Weights of a small image captioner: 2.08M parameters, encoder widths [48, 80, 144, 256].
Rows from block 5 of the image encoder of a small image captioner, named by matrix and row number. Rows with one number belong to one channel. Each number is 200 + 20 x the weight over its row's rms, rounded and kept within 0 to 999. All counts start at 0.
After each channel's rows are labels from the 100 images, of 14976, where the channel reaches its highest value: "responds to" is what is common among them. Only what is clearly more common there than usual is listed. The data: rosettes with rotational symmetry.
# convs1: grouped (9 groups) 3x3 conv (encoder.blocks.5.convs.1.weight, 144x16x3x3), inputs within the group 0-15, a 3x3 kernel for each
# convs2: expand pointwise conv (encoder.blocks.5.convs.2.weight, 144x144x1x1, transposed), outputs 0-143

convs1.93,182,176,208,197,210,232,204,233,196,200,191,200,210,188,191,196,156,191,188,192,219,202,215,196,228,196,205,190,208,213,221,219,271,167,212,202,193,206,198,200,198,201,177,174,201,195,203,220,209,214,177,202,182,163,184,215,194,198,182,172,196,174,176,190,190,181,201,237,248,187,230,175,203,194,175,190,194,174,188,151,159,195,197,230,218,214,221,192,178,194,202,195,198,210,189,168,199,219,180,199,194,211,205,202,162,200,227,171,175,207,194,202,190,198,199,244,164,201,228,185,182,219,173,229,270,178,209,201,205,192,221,199,206,167,209,216,188,211,203,180,222,214,215,209
convs2.93,206,207,204,224,183,192,192,189,213,194,177,211,183,204,211,229,204,168,193,212,224,194,185,218,236,197,208,187,201,208,203,210,188,189,232,220,191,161,261,177,194,199,212,200,221,258,218,224,220,211,217,208,234,191,196,207,211,178,202,224,214,200,180,234,204,176,242,184,171,212,194,200,154,203,216,212,214,175,181,195,211,213,184,228,185,223,210,190,170,187,216,215,238,180,193,218,148,184,198,213,185,204,221,207,178,246,188,187,200,229,192,193,182,165,213,191,246,194,185,225,175,188,224,203,215,192,210,193,210,227,183,205,197,199,177,233,176,212,205,187,222,218,180,210
responds to: off centre

convs1.142,195,205,168,231,166,203,200,233,161,185,205,195,202,185,197,170,205,218,213,207,217,196,203,171,204,199,219,209,222,204,192,167,202,210,265,183,193,209,201,224,151,212,192,225,185,212,219,199,199,212,209,192,195,211,167,189,179,168,218,187,148,183,179,185,158,215,173,202,223,223,184,233,190,194,187,189,245,186,209,192,192,166,218,204,206,221,163,194,178,199,222,181,189,190,190,217,222,202,185,205,199,230,154,205,205,204,224,203,230,182,232,187,192,204,224,200,215,187,202,198,214,207,192,189,211,191,219,191,202,178,218,193,238,212,201,240,221,203,206,156,225,190,222,194
convs2.142,173,211,195,233,182,181,201,221,207,177,200,206,213,215,209,179,202,186,146,189,179,219,163,207,197,217,193,194,214,190,221,201,212,227,160,218,179,196,181,185,167,167,211,208,184,224,211,189,173,181,215,192,172,206,187,220,197,188,189,198,216,191,192,205,218,238,240,205,170,226,191,193,201,165,180,212,198,167,209,214,197,214,222,208,201,203,199,227,168,185,187,195,203,198,195,182,201,168,209,219,221,176,198,165,215,165,222,166,203,187,206,210,174,193,241,196,218,176,234,167,177,193,236,194,207,187,232,222,248,229,194,214,166,189,192,181,204,200,170,206,208,189,191,158
responds to: five-fold

convs1.129,213,183,238,204,218,221,176,212,191,223,210,202,196,240,187,186,198,189,199,254,181,202,191,207,206,206,205,209,172,168,194,205,213,175,243,226,219,203,209,226,189,229,209,195,191,207,193,184,199,186,212,184,233,239,190,226,217,238,205,166,206,205,210,191,175,248,191,200,217,197,198,226,203,210,190,227,221,182,177,229,203,207,175,171,189,214,156,187,190,204,173,180,258,220,205,200,185,200,188,215,198,176,169,193,203,204,204,176,205,188,260,194,188,205,211,188,191,198,203,215,165,190,192,196,212,182,184,218,218,226,168,211,183,203,235,219,217,242,195,218,203,213,215,187
convs2.129,193,223,193,192,183,198,187,217,153,183,177,188,207,218,192,211,215,190,194,197,210,193,191,216,227,192,182,209,209,185,205,184,188,196,215,172,192,186,180,192,181,208,215,217,228,211,166,203,193,207,174,215,165,214,184,180,186,175,151,215,191,232,158,198,229,173,201,223,214,160,179,215,195,198,208,240,199,208,240,125,249,225,201,201,207,228,194,210,214,228,195,195,211,208,198,217,188,196,180,213,216,171,185,168,241,209,216,190,204,171,199,177,208,183,202,199,223,187,195,204,211,206,201,192,216,229,188,191,218,194,188,220,236,227,207,204,199,201,218,216,210,229,169,242
responds to: five-fold; six-fold

convs1.136,215,172,201,184,235,216,181,223,204,204,223,190,191,173,222,216,213,180,204,186,198,211,181,212,214,234,182,186,239,207,196,250,204,200,224,190,191,166,201,166,207,186,193,216,218,198,230,204,196,209,181,198,215,203,177,225,222,154,148,192,195,189,213,194,202,199,196,199,166,176,170,237,197,188,212,175,208,201,198,222,182,196,221,195,239,211,148,197,164,194,202,198,188,211,198,253,192,168,171,195,208,191,202,225,197,202,203,174,221,198,194,237,205,244,188,188,196,220,202,212,236,235,216,187,225,204,171,188,199,190,214,209,186,216,193,181,152,184,187,191,205,184,198,195
convs2.136,242,213,186,214,202,222,214,171,205,200,218,179,175,223,211,210,170,221,227,207,191,193,176,204,214,176,188,157,207,166,182,212,197,224,183,230,198,163,186,204,226,196,192,205,216,211,185,172,219,204,174,209,191,189,195,156,206,213,245,195,204,184,182,242,219,228,215,192,207,189,212,198,190,182,203,185,209,186,203,229,193,190,201,188,205,207,189,170,213,186,188,181,210,244,227,234,234,155,210,185,203,168,190,212,182,209,179,207,222,185,200,211,184,210,209,189,208,169,194,186,177,158,236,248,232,205,217,177,197,200,202,166,207,209,209,173,199,175,213,210,181,176,189,229
responds to: nine-fold; ten-fold

convs1.94,197,188,206,195,210,175,189,179,205,218,228,215,236,204,180,204,204,210,189,213,184,205,211,186,195,180,215,167,169,194,182,212,171,193,210,186,162,217,223,223,217,178,195,202,210,198,206,217,233,236,212,197,177,258,216,206,211,212,162,236,201,196,179,178,214,206,211,203,169,203,213,183,204,211,201,220,183,215,228,182,164,195,202,237,226,209,172,192,237,201,221,203,196,228,215,189,203,183,213,221,227,188,226,169,172,213,177,201,230,194,198,214,172,200,249,186,194,181,211,227,186,194,242,198,188,207,197,168,221,210,214,253,179,233,178,205,214,223,194,211,167,183,202,186
convs2.94,225,189,184,181,179,183,167,243,195,198,189,190,185,208,234,202,173,208,221,209,177,221,220,202,179,210,192,198,201,209,176,231,179,230,184,206,247,213,183,212,234,217,170,207,212,180,221,205,154,181,187,217,172,190,188,172,189,205,183,185,188,184,234,206,216,168,196,215,137,163,206,187,185,190,196,208,177,224,157,228,187,207,218,176,192,228,210,202,196,191,180,193,194,208,222,195,217,195,231,185,216,219,191,210,235,186,247,201,202,221,204,203,195,212,182,196,186,201,203,190,174,190,210,232,190,224,192,188,205,200,170,206,167,216,183,202,183,216,233,187,192,183,227,229
responds to: five-fold; four-fold

convs1.66,187,224,201,211,202,257,221,195,197,200,226,194,201,204,174,206,203,205,221,217,212,230,203,212,167,178,206,176,188,242,197,180,165,215,197,186,210,184,163,209,200,243,206,200,219,210,205,187,207,175,171,180,146,207,204,193,214,185,198,153,203,215,190,191,199,167,200,213,228,184,246,206,195,174,221,181,204,187,205,163,211,187,217,210,188,213,205,214,182,186,201,220,227,166,200,204,204,200,215,172,192,193,169,197,258,204,195,189,196,214,185,222,240,237,178,228,227,193,173,163,203,210,204,197,196,195,204,211,176,213,179,214,183,239,197,210,200,239,195,182,217,189,197,200
convs2.66,207,193,223,210,182,174,205,196,189,194,219,188,184,222,180,243,179,217,191,205,170,197,161,217,187,170,172,207,211,201,208,193,194,209,192,186,191,198,177,190,196,214,205,209,213,184,262,205,212,184,199,220,211,214,208,230,206,210,242,201,239,194,208,234,197,172,196,187,190,221,151,189,221,251,202,157,196,202,200,193,195,219,226,233,182,182,189,214,172,232,200,216,212,227,185,205,227,146,202,209,209,194,198,224,201,195,188,208,202,164,203,200,203,194,195,195,221,228,175,217,204,177,222,184,172,201,163,199,238,187,166,198,221,191,199,176,200,230,166,201,205,227,187,221
responds to: off centre; three-fold

convs1.10,204,206,183,181,183,172,225,243,230,221,217,209,213,190,186,156,178,198,211,188,216,199,193,229,180,212,196,212,200,217,190,173,175,209,194,211,208,188,184,204,208,191,223,171,217,205,214,201,173,186,220,183,223,160,181,216,170,213,242,182,183,215,211,209,214,186,229,212,203,202,205,208,212,186,204,220,190,180,207,185,193,193,193,215,203,201,221,216,222,169,178,216,179,191,244,218,194,238,216,190,189,178,209,206,185,230,207,160,202,228,186,203,197,180,215,168,192,199,189,178,181,189,243,204,249,188,178,194,207,157,170,200,192,222,193,193,134,228,176,237,211,202,204,196
convs2.10,213,204,181,210,183,193,191,169,204,224,163,219,170,182,207,249,235,217,170,191,228,201,177,222,201,229,170,141,181,186,194,216,183,210,216,211,214,229,199,216,161,185,183,186,201,216,210,206,180,197,183,215,215,180,212,176,231,196,195,181,203,172,160,247,204,194,181,196,161,192,198,218,183,182,182,202,220,224,228,182,170,206,166,227,200,205,233,188,198,161,198,178,198,178,212,201,215,157,210,223,193,180,203,189,200,212,220,186,219,192,201,186,233,213,194,203,206,191,193,206,204,189,191,214,205,208,193,173,205,240,202,193,188,229,204,217,187,190,213,160,242,191,205,203
responds to: nine-fold

convs1.131,180,199,194,195,173,235,187,216,151,201,212,203,200,144,236,211,231,207,201,203,220,169,245,186,217,184,211,190,197,201,183,182,198,217,181,186,189,204,216,194,207,207,214,199,201,194,207,199,215,166,179,210,217,187,199,169,190,159,227,195,178,239,230,198,180,238,192,182,177,207,170,213,172,208,180,207,225,167,196,206,201,187,204,204,200,171,196,207,213,230,202,172,174,212,187,186,188,193,193,192,247,199,257,214,169,214,162,209,191,184,186,192,202,204,203,203,205,206,183,219,193,167,207,190,221,187,191,174,228,180,221,188,222,174,188,189,219,198,247,173,202,172,210,198
convs2.131,174,228,208,204,159,200,195,198,215,174,199,177,212,194,169,228,222,192,193,197,180,182,174,194,220,221,202,185,194,177,188,200,217,221,226,221,217,217,162,183,187,196,192,197,210,202,229,211,204,212,196,192,209,183,191,196,157,200,173,195,199,195,186,172,174,238,203,212,180,219,199,191,165,189,192,203,218,214,187,201,206,206,229,191,232,202,200,182,175,173,177,193,185,198,199,194,174,179,220,243,198,205,217,160,238,221,199,196,198,162,226,204,202,224,179,203,159,258,192,206,186,249,195,209,221,209,183,189,198,226,177,159,164,182,188,189,203,191,225,165,224,174,217,180
responds to: six-fold

convs1.115,192,203,168,202,234,176,175,191,195,193,197,179,202,184,199,243,172,199,189,162,226,164,217,208,197,220,175,245,201,179,211,187,214,204,199,204,217,212,177,213,170,197,195,198,204,186,196,173,181,203,224,189,222,173,201,195,218,192,211,222,207,208,204,173,191,168,215,208,228,258,167,223,198,212,202,220,180,191,217,180,203,207,196,188,202,199,199,177,205,175,229,209,191,169,169,199,202,190,225,173,185,192,196,229,225,231,206,227,193,223,209,195,182,179,173,202,190,185,225,186,194,195,189,160,205,207,188,199,237,209,241,204,167,218,242,191,197,143,182,188,204,156,192,201
convs2.115,243,228,183,200,223,222,162,148,218,206,219,211,218,191,191,216,186,224,223,181,222,202,219,181,201,193,185,189,183,221,232,176,185,198,181,194,169,194,219,169,172,188,201,206,197,244,203,185,239,237,173,202,170,178,197,182,178,192,181,178,239,215,183,169,181,227,180,196,195,187,193,228,178,173,210,215,203,180,196,178,197,173,202,187,188,200,195,201,206,241,230,217,244,184,183,178,199,234,217,184,189,188,170,201,189,183,177,198,188,210,205,182,197,209,199,209,209,210,218,186,196,221,211,213,203,203,211,178,180,220,180,169,215,165,206,228,205,225,211,191,246,211,189,215
responds to: off centre

convs1.98,201,195,203,190,202,206,193,236,196,163,146,256,213,194,243,211,217,208,193,168,205,246,186,208,196,222,242,206,245,188,193,195,188,195,207,224,207,170,215,211,229,207,209,213,194,215,258,202,206,216,177,201,187,203,188,180,223,199,202,204,210,233,204,215,235,198,195,179,215,196,204,190,204,201,210,207,195,210,201,178,208,174,205,187,191,219,236,182,203,151,200,203,196,232,187,225,205,222,198,169,170,241,197,197,222,212,228,213,197,215,198,176,234,168,174,180,167,209,204,186,188,200,213,198,217,233,208,168,190,201,208,216,212,228,192,194,216,191,199,231,197,184,185,177
convs2.98,174,228,202,185,224,212,210,191,183,180,209,202,196,171,229,188,215,213,229,247,216,177,198,176,162,178,228,213,230,222,190,164,211,191,140,196,201,187,201,168,199,217,197,182,203,187,224,223,221,198,172,183,214,173,227,198,177,178,221,205,195,189,184,213,201,190,159,178,201,196,194,192,212,208,238,156,201,184,195,228,215,179,184,205,195,212,178,204,210,215,202,219,218,210,218,211,181,194,181,228,183,166,176,216,176,178,191,212,227,182,204,231,178,198,214,222,207,235,190,207,176,169,233,215,196,175,183,215,237,200,204,186,157,179,204,203,184,175,214,210,199,219,196,180
responds to: ten-fold

convs1.138,211,219,189,175,214,200,171,190,184,198,186,207,191,217,196,209,259,144,215,170,203,184,210,210,193,178,203,199,220,205,174,228,208,225,230,196,206,201,201,185,185,226,227,212,196,161,198,214,192,220,202,218,209,179,176,213,178,228,171,176,193,167,170,189,191,194,176,192,190,221,175,239,182,152,197,190,181,182,212,173,172,200,189,204,170,221,161,169,184,201,207,195,159,203,177,232,203,236,165,184,168,231,198,171,216,196,204,216,209,214,213,193,192,189,206,205,186,209,207,203,201,230,182,203,178,185,205,200,183,193,181,211,200,171,214,210,178,207,218,177,226,212,239,179
convs2.138,183,180,177,200,232,203,189,190,221,200,214,193,177,202,175,223,249,181,192,175,231,212,174,229,171,210,214,225,202,208,185,195,180,195,199,179,201,192,191,187,213,225,218,159,190,169,210,179,209,198,230,233,206,206,182,170,182,198,191,210,201,172,182,225,185,211,174,197,195,205,171,216,203,211,223,193,197,215,191,204,207,212,207,206,203,193,207,239,174,220,182,160,202,243,249,211,202,184,164,212,207,171,191,190,209,184,195,190,178,223,190,166,230,215,155,205,236,180,208,218,215,182,241,214,198,184,219,193,189,222,205,206,206,192,245,174,214,238,230,174,188,208,189,195
responds to: nine-fold

convs1.64,181,174,165,196,203,185,202,211,208,198,198,200,246,189,192,200,196,198,219,231,214,187,223,201,179,162,200,194,215,204,231,201,205,213,179,205,229,197,153,182,220,206,210,224,209,190,232,171,226,228,174,192,180,212,196,212,207,232,178,196,197,178,242,212,203,217,208,194,185,203,225,201,176,171,197,212,202,208,199,215,206,199,207,231,195,200,185,188,156,214,186,232,206,206,200,200,180,219,202,197,179,184,196,227,195,182,217,205,225,248,225,192,175,199,197,217,174,205,208,141,195,224,209,179,210,198,208,227,192,211,196,216,183,232,199,188,252,257,170,178,170,207,179,177
convs2.64,193,192,222,175,180,204,213,195,174,199,195,190,211,198,248,196,205,245,192,173,214,206,168,172,185,211,198,183,220,210,219,199,191,149,150,177,230,162,163,183,160,199,204,221,200,197,205,228,193,192,220,176,232,217,188,167,240,195,205,187,183,188,235,195,209,164,189,198,172,183,209,199,218,227,194,213,209,201,184,198,222,180,210,190,244,182,198,227,195,153,214,205,187,204,224,164,171,195,194,200,145,195,213,202,208,207,207,203,218,207,182,217,194,199,192,187,210,215,225,211,182,222,205,215,200,225,175,225,210,198,198,217,206,209,197,188,217,203,220,165,211,182,221,179
responds to: four-fold

convs1.59,204,213,200,200,178,229,238,257,207,212,180,190,215,171,188,178,194,183,199,181,204,172,181,213,268,245,193,188,199,183,176,193,201,189,181,205,203,189,196,210,186,180,199,196,176,211,229,218,220,179,214,181,184,201,201,214,203,191,200,181,209,154,180,221,220,214,217,175,194,219,198,193,224,225,226,185,212,222,223,218,204,209,208,242,187,187,204,246,172,196,181,174,218,154,184,226,206,208,216,179,186,209,186,206,178,163,187,168,193,223,210,245,221,207,193,179,212,183,184,223,206,204,188,200,221,190,208,189,185,226,207,176,195,200,207,200,213,223,198,181,226,238,224,210
convs2.59,186,173,193,211,175,213,197,185,214,183,174,205,185,188,204,159,163,192,189,228,214,207,182,183,210,199,198,209,210,223,239,241,256,204,194,217,179,196,232,207,197,209,220,202,189,199,204,164,224,211,197,227,200,187,226,201,222,189,205,204,190,199,184,196,210,208,158,206,188,196,214,197,231,241,203,155,164,263,221,220,184,229,202,222,203,206,195,208,202,208,215,201,202,188,190,214,188,212,192,215,190,218,194,206,201,157,190,223,220,185,193,203,183,192,234,193,189,187,225,244,176,209,205,191,207,205,207,173,252,212,223,166,181,162,205,191,172,187,205,209,162,200,211,203
responds to: pinwheel; vivid

convs1.3,187,202,206,185,242,242,184,195,192,220,175,212,183,191,192,193,212,202,207,193,192,200,202,197,193,204,184,201,195,192,213,256,192,194,205,192,201,201,187,199,202,230,191,223,152,216,192,205,225,235,180,193,204,179,201,193,223,191,182,181,217,210,221,235,209,191,178,135,204,200,171,223,196,184,208,199,178,202,184,195,208,190,195,192,183,164,209,195,201,186,196,205,225,176,182,165,206,175,215,196,191,219,198,181,168,193,164,219,202,193,215,185,209,255,219,243,143,194,195,178,204,223,161,184,173,230,172,206,202,228,228,171,195,212,197,199,216,198,221,197,220,196,157,202
convs2.3,204,200,206,202,187,207,196,213,180,195,246,215,185,179,195,211,207,220,212,203,191,232,203,207,233,176,183,185,194,179,217,237,173,231,187,203,191,246,244,213,206,247,166,185,248,216,189,193,187,190,217,207,159,200,222,138,200,175,215,207,202,181,174,200,193,178,178,197,234,191,204,201,198,213,215,184,159,187,204,213,219,210,199,216,177,211,216,193,204,167,209,206,180,202,200,201,245,161,184,178,225,165,185,177,188,190,211,204,220,195,197,203,190,241,186,196,181,179,196,159,168,192,190,201,205,187,212,179,187,204,198,188,199,223,201,205,235,191,177,213,189,175,216,211
responds to: ten-fold; nine-fold

convs1.103,196,215,169,191,206,203,183,161,212,196,185,221,174,205,236,221,176,210,192,181,183,200,220,212,213,180,184,207,222,220,227,223,183,163,240,174,195,193,177,199,201,197,187,175,210,182,199,192,194,207,190,180,187,175,203,197,189,169,210,226,230,146,186,200,234,213,186,183,181,191,228,186,190,194,190,191,176,228,195,222,198,191,203,181,182,212,210,182,208,207,177,199,170,189,202,214,229,184,195,214,202,215,175,231,217,273,143,202,190,192,225,191,195,214,173,253,203,190,215,230,221,216,179,204,202,185,215,196,169,187,199,190,200,175,208,233,201,213,206,207,226,197,232,200
convs2.103,191,177,183,208,191,230,220,178,194,182,213,195,214,180,214,255,193,178,195,204,174,220,208,200,216,252,225,179,189,198,191,224,205,189,222,214,203,204,210,207,229,179,178,211,237,204,212,230,197,155,198,221,210,204,189,237,155,198,168,186,203,188,197,208,229,215,184,209,229,209,194,211,234,221,186,200,184,217,207,224,211,179,189,203,177,215,199,211,189,144,199,186,173,214,246,192,229,222,206,200,209,200,197,216,177,186,196,193,183,174,205,251,180,219,181,225,181,224,207,196,245,196,194,186,203,187,190,181,197,226,216,197,179,227,185,196,179,199,194,163,209,172,224,201
responds to: four-fold

convs1.143,217,192,196,186,148,180,188,214,223,213,186,207,194,151,201,205,213,204,207,215,206,200,222,211,198,195,191,215,160,203,206,168,196,190,159,206,174,212,211,200,191,177,197,187,229,191,184,184,215,210,210,185,202,200,194,207,207,242,224,200,223,216,210,217,175,209,179,202,226,211,253,150,177,215,175,216,252,186,196,198,220,205,197,185,210,196,250,214,234,160,214,205,208,179,204,141,187,163,233,196,199,186,202,239,174,195,201,185,202,208,219,198,201,199,204,206,187,203,207,192,166,160,178,179,214,178,196,205,200,192,199,192,196,182,180,202,228,206,200,197,185,202,178,241
convs2.143,189,215,198,201,201,181,198,193,226,200,183,162,200,195,179,199,187,198,183,188,235,202,194,189,169,188,192,165,194,173,226,216,206,241,241,206,209,263,212,219,162,194,205,213,231,209,204,196,218,200,199,210,193,197,228,167,207,209,206,196,139,180,195,217,188,224,185,208,180,211,214,168,184,217,189,204,192,221,206,204,206,203,173,205,208,227,189,192,183,191,215,232,206,196,227,195,192,155,207,190,189,146,173,197,161,179,225,186,207,184,185,193,217,218,187,221,182,190,217,166,195,236,225,198,197,192,221,216,194,245,168,165,186,201,204,169,201,214,189,205,230,191,202,202
responds to: nine-fold

convs1.85,188,190,201,195,190,199,205,196,218,188,211,234,216,192,175,186,200,184,207,188,212,202,179,177,177,195,189,187,178,168,220,202,233,248,180,166,177,201,194,200,199,212,216,212,181,203,216,233,194,180,157,217,180,230,199,225,216,186,191,238,206,236,182,189,201,171,188,223,145,174,177,172,195,224,168,188,204,188,181,202,168,208,184,208,199,211,192,209,241,167,192,187,200,208,179,181,177,237,207,227,175,198,230,166,199,199,189,184,206,206,188,216,169,231,211,220,192,194,236,183,177,213,210,186,175,201,192,193,198,180,212,254,164,228,171,214,193,223,201,187,195,207,182,205
convs2.85,193,223,209,201,228,194,205,206,189,194,204,205,185,217,185,194,199,219,189,174,181,188,212,210,200,224,198,262,215,205,176,198,212,212,174,214,202,193,185,198,239,185,202,235,160,182,227,182,202,180,172,176,183,180,193,182,201,190,195,219,250,222,255,205,200,178,182,204,203,196,187,233,193,201,209,205,218,205,193,212,233,179,208,195,207,222,222,192,200,202,219,171,239,231,228,245,241,210,210,183,196,180,207,194,203,204,246,169,205,191,211,210,215,224,198,229,206,185,183,211,226,181,212,158,200,179,235,195,198,210,218,207,217,198,190,189,182,208,239,180,204,199,246,232
responds to: four-fold

convs1.102,198,193,181,204,210,203,159,200,193,184,204,180,217,169,220,224,182,211,204,173,234,167,235,189,215,203,210,203,176,205,167,244,219,244,195,158,189,203,181,214,225,199,166,210,184,205,192,189,199,223,210,192,231,220,196,192,165,190,184,197,164,199,232,205,191,208,198,213,199,197,187,152,173,222,176,178,167,244,236,206,215,212,203,194,211,181,186,228,194,196,169,208,231,193,220,179,181,209,201,192,210,175,208,169,194,220,215,192,183,185,226,198,216,205,203,165,198,175,189,220,182,203,192,257,192,174,185,184,192,215,188,189,166,209,233,202,187,189,195,199,179,198,182,224
convs2.102,214,210,185,177,195,215,181,180,205,198,197,169,218,196,209,208,196,185,230,231,230,202,201,197,219,169,197,203,184,182,195,194,167,204,202,216,196,198,214,200,164,194,171,214,180,208,170,199,208,241,196,194,178,198,170,192,185,226,155,237,218,206,198,199,164,207,223,185,229,215,211,201,181,203,178,209,193,158,198,204,204,234,180,172,219,173,202,210,216,224,206,190,209,206,197,191,174,224,221,186,238,219,154,201,186,173,180,216,219,218,186,168,200,209,196,184,172,186,162,205,193,202,195,167,187,175,203,205,222,217,191,202,186,210,250,202,180,193,242,240,194,231,222,244
responds to: five-fold; six-fold

convs1.133,197,188,184,189,218,170,188,160,221,251,195,195,202,204,170,200,174,188,205,206,227,219,186,180,219,223,195,190,158,190,203,193,208,197,195,209,182,208,220,236,238,214,187,218,194,199,197,179,222,222,171,188,171,224,227,195,191,217,189,183,198,203,222,180,185,212,184,201,190,185,174,230,231,227,185,226,245,204,192,167,220,217,203,199,203,165,211,213,195,207,183,186,198,171,251,215,202,215,177,165,238,200,227,197,205,204,206,206,185,190,216,200,179,200,226,190,206,213,214,164,148,178,165,180,181,202,177,177,185,194,187,210,180,205,206,179,230,211,215,240,192,204,194,168
convs2.133,184,191,242,200,198,225,172,197,221,203,201,209,205,218,149,202,224,241,219,180,211,221,212,207,181,201,209,222,233,209,204,212,192,188,259,202,181,173,214,202,192,162,192,191,207,199,208,185,193,187,208,210,161,207,206,198,167,206,210,195,170,193,221,173,188,262,203,209,197,177,201,184,191,217,186,160,217,196,195,193,204,223,169,186,221,192,182,191,185,193,208,183,211,168,220,182,215,170,226,186,199,192,210,223,209,202,212,213,195,227,232,196,215,213,221,216,236,185,181,169,191,178,195,213,172,193,229,202,222,200,170,189,244,233,236,197,179,177,176,213,176,207,202,211
responds to: ten-fold

convs1.73,182,163,207,184,175,197,239,162,203,194,241,192,216,260,230,205,201,171,193,181,212,204,230,204,187,211,178,184,172,230,192,210,251,197,208,187,197,179,208,205,156,197,196,191,217,191,208,204,188,228,222,177,216,162,208,201,188,213,231,211,186,189,168,208,247,182,191,193,195,189,209,221,205,165,195,195,178,190,197,196,197,196,209,187,215,217,202,240,218,165,201,220,203,165,179,178,189,223,204,192,184,166,208,194,169,205,188,254,213,225,209,208,221,193,182,227,210,202,196,169,210,179,225,186,212,206,213,206,193,194,193,175,184,183,228,198,191,207,219,229,204,213,225,198
convs2.73,200,170,196,194,207,212,210,197,197,184,236,210,189,204,195,168,189,200,165,223,217,158,232,228,217,187,208,184,195,168,208,206,183,219,166,217,212,198,235,214,194,233,208,200,208,224,184,178,187,139,212,190,161,216,201,179,215,173,234,224,176,199,182,172,193,203,199,190,233,206,213,207,168,196,218,172,175,217,207,216,179,178,223,195,194,205,166,180,237,165,214,191,171,216,207,207,263,195,210,196,157,221,192,192,213,210,218,202,215,191,190,215,182,175,193,190,219,165,198,200,214,185,181,209,218,199,212,194,190,163,210,228,216,180,207,203,196,214,177,197,199,166,206,194
responds to: ten-fold

convs1.113,180,212,235,207,200,214,226,194,220,198,214,206,206,193,203,229,210,211,231,209,182,215,201,206,195,175,188,191,205,176,197,187,190,203,231,242,201,238,198,170,174,213,209,204,213,197,176,202,237,193,225,202,172,167,203,204,171,221,192,217,218,180,213,245,217,164,189,183,229,181,190,196,228,176,188,195,211,201,194,195,198,213,193,195,163,200,202,220,204,220,206,242,228,199,164,190,209,212,213,193,186,194,213,195,171,197,188,187,238,213,234,180,184,194,207,209,188,179,183,249,224,194,161,205,206,222,176,178,192,228,203,162,227,175,182,169,225,224,195,178,202,229,171,248
convs2.113,194,184,180,178,177,208,228,215,171,177,217,208,193,214,168,178,203,191,214,204,174,202,189,181,214,202,212,188,198,192,206,169,243,183,205,212,211,182,211,178,208,202,208,207,188,182,197,193,209,192,203,238,182,171,207,194,217,217,201,211,197,230,229,194,210,160,190,199,200,196,209,164,247,180,202,202,179,181,208,194,227,181,192,216,226,169,222,195,212,194,180,202,198,198,176,173,209,168,165,192,180,218,211,178,213,193,163,200,215,177,223,185,168,151,200,233,201,206,210,175,212,192,151,182,263,184,186,165,204,192,222,206,213,203,187,218,197,197,239,222,184,185,151,198
responds to: pinwheel

convs1.72,221,219,158,151,208,198,173,193,197,191,173,216,203,204,208,202,215,212,216,221,192,224,158,223,195,237,187,188,198,222,218,194,196,206,190,186,232,199,225,189,185,187,205,213,184,223,219,207,201,171,221,178,230,187,209,190,197,201,224,229,210,231,191,189,199,192,222,223,205,223,176,225,218,223,215,198,197,196,170,191,177,203,214,167,193,166,224,156,210,194,218,171,181,200,230,202,150,148,192,192,212,199,181,233,181,191,204,190,190,191,221,240,230,213,240,190,223,184,201,221,194,215,198,213,203,213,189,191,223,199,223,168,227,201,188,222,217,185,223,165,213,196,183,224
convs2.72,167,215,199,185,192,207,184,205,175,195,158,188,175,158,166,180,191,206,223,219,229,213,171,224,197,215,216,157,180,223,195,197,196,205,228,190,165,199,192,187,220,186,238,172,206,216,198,195,184,168,188,221,206,199,205,208,209,198,234,182,159,196,222,201,217,232,192,145,217,205,197,204,204,196,193,163,207,193,191,184,202,180,204,185,182,246,200,174,183,187,183,174,200,179,162,217,172,196,187,212,184,190,222,224,178,227,204,190,196,200,180,168,211,219,185,208,211,199,196,191,206,216,176,221,230,213,190,220,161,180,186,204,179,206,196,142,179,207,185,181,220,176,193,191
responds to: off centre

convs1.118,175,227,227,214,193,216,236,191,197,214,175,225,203,184,205,195,205,193,172,226,191,213,185,225,179,214,232,236,174,215,192,200,196,201,183,165,243,178,228,236,195,201,191,171,206,169,234,234,186,207,206,227,219,231,201,222,206,205,168,219,198,217,232,168,178,227,195,228,206,183,229,226,172,164,192,202,211,188,220,189,188,204,186,201,207,211,211,215,193,174,254,185,192,189,185,171,196,193,195,195,190,190,200,231,190,209,206,182,228,220,176,187,200,181,176,233,175,211,221,216,186,182,186,200,229,215,173,216,177,209,195,208,204,225,220,239,214,192,198,199,203,214,161,224
convs2.118,216,185,213,243,199,192,194,190,172,225,203,195,193,185,165,223,162,202,195,200,208,239,221,214,182,188,192,203,215,214,224,171,158,191,201,221,201,230,205,206,234,198,209,210,227,194,189,204,170,202,187,224,183,209,208,214,204,219,227,199,200,211,198,190,187,194,201,197,200,197,243,215,193,208,197,189,231,218,185,195,220,182,195,170,202,186,200,253,206,171,186,198,192,219,175,191,196,227,218,221,212,206,211,162,190,195,177,198,198,155,177,186,170,165,230,226,202,200,226,218,154,193,191,218,149,211,238,214,245,218,189,192,184,215,225,205,201,162,172,176,185,191,189,192
responds to: pinwheel; vivid